{
  "arch": "transformer",
  "model": "audio frame classifier",
  "dataset": "two synthetic voices taking turns or overlapping, over music, noise or silence",
  "train_examples": 26041,
  "gain_aug_db": 10,
  "n_mels": 80,
  "hop_length": 160,
  "input": "log_mel",
  "spec_augment": true,
  "win_length": 400,
  "num_classes": 6,
  "output_stride": 2,
  "norm": "layernorm_no_bias",
  "norm_position": "pre",
  "activation": "geglu",
  "mlp_ratio": 4,
  "head_dim": 64,
  "fused_qkv": true,
  "bias": "all",
  "qk_norm": false,
  "parallel_block": false,
  "inner_norm": false,
  "subsampling": 2,
  "layers": 8,
  "width": 192,
  "positions": "rope",
  "init": "kaiming_normal",
  "residual_init": "scaled_by_depth",
  "optimizer": "muon",
  "muon_scale": "match_rms_adamw",
  "lr": 0.0048,
  "momentum": 0.9,
  "nesterov": true,
  "orthogonalizer": "newton_schulz_5",
  "adamw_lr_other_params": 0.0011,
  "grad_clip": 0.5,
  "steps": 7500,
  "batch_size": 256,
  "epochs": 73.7,
  "lr_schedule": "cosine",
  "final_lr_fraction": 0,
  "warmup_steps": 370,
  "weight_decay": 0.3,
  "adamw_weight_decay_other_params": 0.05
}
Rows from block 4 of a small audio frame classifier, named by matrix and row number. Rows with one number belong to one neuron. Each number is 500 + 40 x the weight over its row's rms, rounded and kept within 0 to 999. All counts start at 0. Numbers have three digits each. After the name is the row's rms in percent of the matrix's.
After each neuron's rows are labels from the 100 clips, of 14848, where the neuron reaches its largest size: "responds to" is what is common among them; "lies over" is the class under the peak. Only what is clearly more common there than usual is listed. The data: two synthetic voices taking turns or overlapping, over music, noise or silence.
# gate: MLP gate (model.blocks.4.mlp.gate.weight, 768x192), inputs 96-191
# fc1: MLP up (model.blocks.4.mlp.fc1.weight, 768x192), inputs 96-191
# fc2: MLP down (model.blocks.4.mlp.fc2.weight, 192x768, transposed), outputs 96-191

gate.557 157:533426534462534587476491547524557571518469521455469435512428541513517499495546510535577542537544455518507465484553515562561503490419538489484496470494503469462515456559469472523419538481412503480545517472486475456477556488525485530511553451454458456479436463487514433439490515498528533491
fc1.557 137:466492500498480499423482508472418596430515494558484411448544498513490522516491500488511535527506478505563486523532517526489457481550507480551527520494542560485488525469474528485469532486534508468474490463467510545546508483494456554473518463494505446507466504524435527536478553389493473456
fc2.557 142:526546472503525459508434412439530529511471515562472491506466481483490541491480551389446498484468536535533536459436488452465527490473506530560475518555503443492478515497487522504598414497489494485491527548520497583535538451564444525513464591575485493526503458522473587522502519515540533596
responds to: background: none
lies over: child-like voice; high voice

gate.432 098:412546510521468493482573486507457499526500533487511548508476529506452488479544494524565502446474504473459464480503579553517498541432516480474560469415517522487499462461478514527487515498466506551526480498515474522492476525428432512484514553477433468511563490456572533527428510473432429472
fc1.432 098:427491489520497515508557575531482537509515512496530530486466525540488515504575498491593503412496557475504531461539584561455533477474459477477586466475506512510501498438507507476477522430469538548485447544485501498517467543425488491455519555524422478554493481435504547554467472468430486422
fc2.432 102:597412484511520464544455529519485484421480512553523457501544485453528489459405546525425459536504533533518465491467437490526478479477521513403435557592467514547553475445526548452504549542491509473492506479539550537512497473542497452522451428522540472441492509502526480481501509451520483543
responds to: child-like voice; second voice: child-like voice
lies over: child-like voice; two voices

gate.308 141:415425565434467582428475524441494518458473520550409559492509558512463480550470480495592545517610469498476503454504509510548521476499508491532552521475573498522474502503512552512524518419535491515500456465541507525475491513531545446459506441569526467502464489527432472517509444475455535496
fc1.308 151:468435526493473517543461529586496523463485530569453492466499474526473550612565525511439520524493504535497518501512496486504523426541500444504536518454566502540442509524443511535506529530480438506490542453484592424499465475511467472447507484450486472551554515398548491519489495502477423525
fc2.308 134:532598503559432552537498482603477506463480482455470486455506563493465489521517488598497516459518455509443533457461489530471473525489550489433528500451573579422520504560531512467511499517528536439508496474429569494555462421546494478419489485487417445488489548540535431497445440480487424475
responds to: background: none; high voice
lies over: high voice; low voice

gate.336 113:482481507532472490537460526519528481640497505487531434549466551434457566497416450547494482472524492467514563469573475501565513512512535591471548475539430506515410466593507465560511510559459460476536492467511487505483446502490566514442514520455481564470441490472490501513449480524564476470
fc1.336 110:489527562497465450469478500395459499567555534527572487484431514494549440466480448471523503447473467574495519483532473508498477530540491436479501571456489501521487540488526543506523447522470528527526533575506503525447466548544491512479477526472536512518504531519488554506408467578474463566
fc2.336 107:510538506423545477509488545462537489528508477507455400499522565499514563529440594489487470470461482457507488521518484467458532495492463550579511551478438480502506446534496481474543524464492473463563488442542481517467492515491552427455555605537523492485471527544444470514521481505537459480
responds to: background: everyday noise; stream; muffled (low-pass)
lies over: no speech

gate.726 097:542505501473442498478497471479491471533555480528504474549530568492463468475465502510564523490478491436456534544460559478559476502504565451460489500574501475491489512526528499564491527464552537436492505453457504506462438488497487495516371504476501459548487457518563504427482457546463435542
fc1.726 094:533544531522579541475496512564532535445504515492506496430480439520589538459503489521451460449471562548507437422550409525423487446499490506481466518391462531494503487483530457513510474570460458513507483528505483498539522482509501457516553454524500519519498548543488529431548496470548524470
fc2.726 107:616433577428512504414544507462522472500477484514537478509459450448530470538519506489516488453477512498532513501474497507485501486478541445522506456493465518447463506511492507587492490448489454447504543507436506488530505473579408439514447437580428556493476484594526557379540461500553461474
responds to: high voice; first voice: high voice; second voice: high voice
lies over: high voice

gate.301 111:515567519484516590514446500489464594485416435435521499481526554503528545525466519471515497447564419444485438488463530501515413471489448538530473443564551464508480527512549536450471459527383555444489476477487441525483500494476521434435495565458523581453468538571500509475471509461490533480
fc1.301 112:517577452506532554588483541543428548546452453529452521470504508506516471457547569414490422491424491505521477472535538533451541480480483541533489480513560478442528489506502471488469426489448525446503503483503496488469477578576458516511516485538522515467492522478490628443490519492517460518
fc2.301 107:508452498501467520476520477511549546548472504455540499524520514472476538522523527477531539426533481552490436572576561501508472472482544471463430518471521527548465500536500496480449547492539433428546586508539548530455551498491527462436469522566487419480492494497507502560494462551528495499
responds to: background: everyday noise; deep voice; first voice: deep voice; second voice: deep voice
lies over: deep voice

gate.196 110:528434504464430526558474490450511494548539481494497518514478486486465451515508462464507490534500528506546478466450506516494477445525463526562447497541501479516503542465509478523428554588452574528482486496454510543469597449453536494513478492478512495585546431469533497471451500579509539618
fc1.196 116:504444485413484481553540482525541545536468561456445473416508488502514482437568476451471480436552577483534493517464511479497492540514514539428484581551574537496475474502494439577521467496510520460471499482502454564485502501513515566522492520457573481518522534540476508481580546453539571521
fc2.196 107:510526473491503475465512542478477518485568549562550472461521518479506484411387550518531433593467532480536564511519458553529519523524509506486483491553501507520454519524520544417493436544511499514543483535556532528474488517475474533477540537500528562519493477406546553458477527567445513464
responds to: high voice; first voice: high voice; second voice: high voice
lies over: high voice

gate.22 114:512482546522507396565410526498498548468466499573504445510511464538480437521413491439495470488541489458496422514484536419476483539489526489543522509481511598518471554529525461539491469472518531563514534499545457515522411521508444528472482459518501471450454440484537491491480536455551470427
fc1.22 119:490579472468572485483533533462558625417563549530523504461530460540476532470503487503448478517594477482481411493501512497468483427541530501468503523532467589483458421552532565508494505520546467506603488609537471443552444471530444529462492510418526508544509539482516445452489418483483517507
fc2.22 120:562550525500556567482507526483434503550551555476486524515553518600477536463481448576555473436478516511484455426493487494494446493486527421432419589510461479489520424559443481477520500527486449520502582478557426551499544501510500417485510491482497459521473428506463521500565447501444483530
responds to: reverberation; high voice
lies over: high voice

gate.485 116:506477582485497530551482497475586484521471552437457454523492548478566526517512497513490553543487460532498475495509521501523542463505491455493554488516492517544514531483487544465447448407497490522498471529550520494488517519511552437548512527481499576475509521518521432523469506513500509436
fc1.485 118:537411533556527474487513536452557494515528534499475559524437484430570482571478480551474512510487484505485500558532539459494552528565450500514488493456522467439517473463490482485478442496547508525433566501495560431493513593497553429473550493510465481471490433520513487519464488484498504487
fc2.485 125:388450486466471500489501517435473572524494450522447498488493487527522511481484378462507468574491488487516492485518498495442477470481456506482531573516449579435558525431548493516456494455548487488530478546443518541541482603533518494514480454497460508492566434555507452511446520543449466540
responds to: reverberation; second voice: child-like voice
lies over: child-like voice; high voice

gate.27 048:537536547498463508476403525525537521446534509574526501521590496521497482535519522491383532504464572530513532558497461532454486491512443521544496524454387489496507540480531502517549497499517560486484486480496523408552455505495524492469472438471475520503468539507480461544533517410428510591
fc1.27 052:427552485492475511438498448455439510523470599426513526518479480478497549547532529532528571473500444494407495465505512498499489557501506503443524492491585475524480484481499574503474512533500468516515566547495519581499500437514429522509591505511499456484487489504431526463464510521523526403
fc2.27 052:532493451490466526534552520516451500466551457527464534479471478490523469461463407467534490477489536466518521498446473454447496517546480473505526473410502477431546484485577531542468459460532548460516566495451490512511530514482525504492500478426525520528489526548528402537502442472482543511
responds to: child-like voice; first voice: child-like voice
lies over: child-like voice

gate.81 124:488508459494515529460549447573444495476506514525441518528532478498499553461463423495528482467528490467540602423455509510505529485502502441508529409415429462611509546538483464522462515525548538503538499488506509498454615501512440550505448535515550423494491407480512604480521431523488510488
fc1.81 125:471520496380473513516508509501495498526543573542467492512516509521451541498567514504442502500506566456528483500541521611521488449478442502442491549501496481483533487502554469502519448495463463551557515535463550477471437558540538478499477471531550473450513486542506420497518463464517512562
fc2.81 118:457515516524471480558551436528534564489489489505529479500544474456561470488514471530496442494498560549489528517468502453504510508508459470482510521499507469470514450435465541498563529479569487471479491422463474549522525544537522503589550478514457480492460487532527559412490446572459480499
responds to: deep voice; second voice: deep voice; first voice: deep voice
lies over: deep voice; two voices

gate.378 076:539492496452449513514461554528535471517499537470493506528518525479576600473450494445513495599474441484473485494497522544471500543518564469425535476535606543551458469541456491462458497464441527476570554449462528474543474524492486481423497502500423626543492499536479506503453482513524448513
fc1.378 078:450511443504427444515547507574488564492432453524501545531556489513495470487507470445484485429515491436582478550455465570585479541525451522532524547453454514499532553529536493504474506493556508581499448537414463490488525541436536575513478545483512425516446505500523533459515517478459559519
fc2.378 074:448398537493492539520526554469492488494483586520496533487518578521522457528526500458504518501614524483580546537535530449529477342471536523445474475477479422527499470468544521482488433493526544467505541516557532457519487493523485524525539417521465499496557448484438487504471524539492532560
responds to: background: everyday noise; thin (high-pass); engine; helicopter
lies over: no speech

gate.428 142:471544499469480451464541509498456513508446473460494617542464557510487450433447470516481536517542572448546495452535460609486500469516474488504499508513519536458472460511538565385479499472518573533526448497482486488496532471499528578541495497518556471572472450526437496445563436425509544539
fc1.428 138:513477419559482520542509504502584478548499451525494520398468477493481520542520513536479479501558470550494510501532598560485467526498535463434465492488468488531507485564527468480514487536466393517539543450465490473455517562502530520455470504482465458434454507603489506479429500507515517501
fc2.428 135:488517498504422532479479468536411529517481513532503441550527500551512540478446458507494441540509494471536539517543551534502496471572545580446576503497460515469483512489534485509502546524498499527547495444457587517495437487541427478389468532450559461549517526540533499534522564435430492488
responds to: high voice
lies over: high voice

gate.409 108:474486511533581504514484562474498558537441505481453484486506549459513542463449451563492483477513469508458520537530580551513493487394456504514548507522405510470432508469514609535493515490527557532515499515521489389482473542446482505459470523488542518511495528426488531473490530499514552489
fc1.409 106:507430513511507543496485516510461508510443494495468507579490523486508464468528443551505518459506533495494524532515564612503491470442476575541551431476550488482535484458582511461507558480458503475523446564497422493509491424518483475463414557484493491536503541489558537497557539543563508497
fc2.409 102:405488499449444487555439517562430489440522529496501480605551590487515426503542481493522527513499495550527435493479411548489523536537483475516531477448520479553580467475540486469519497538467429479537488500473505583490529449479566532579473565499534489503502543532456533503444521515441468422
responds to: deep voice; first voice: deep voice; second voice: deep voice
lies over: deep voice

gate.444 093:469446541529498516517478446470484520554554482474511501441542514478527540463513516450477482547562464528549476530509489491484543545536492470551449481533452488488502521501472539495466580495480441554522447493558500538568456544455608527591436443553475514495557456558511488481446520445533522399
fc1.444 102:473481536538490524493562492494435516529531470470519468485559533473534551531557539475486484575531447491576477508477492504472566453499483496467462530558399475477463536519489495453431524524510495563522420513465517512557494511485518560543434449551490555514557425585478449516437524459534471450
fc2.444 104:476525551576580489506544563579427499496531478488506456482530490422517436454586483527539547490487511571479470445528479492470530516437461495462552522565515510456538467487533595506498479474518564481486531505550483517494545497480461439528457491449506506465637417499471482545470467528566501556
responds to: child-like voice; music; first voice: child-like voice
lies over: child-like voice

gate.472 096:569502505591501553463447564469505506499450559547504526468499525584443488441474479571586448495474496470507528454539494430426476550531558529469466506505504512460532516484467480524485473521478561440521518540558545451476448511441585490484462560479496481529484511451457514557456561573501464484
fc1.472 093:502561434584527571393434614474556485526499529482480474500464540534510440453495469485501475483470462459482465542494434469529476567527558514488470554466496464444502484411497477483513501422490529553451523506499580467476537541487512411508555494550489494504507475481643532491540558592436467487
fc2.472 104:517568440519462512434491580557513455559490413497572468485500520462507517492517559446522514503481535473512471548543474499480458491502522507506533524453491573524587489510430464509465517539450493519484519512454433476426517491545487479485563490500524564490530426453562509546528565565524562520
responds to: background: everyday noise; high voice; second voice: high voice
lies over: high voice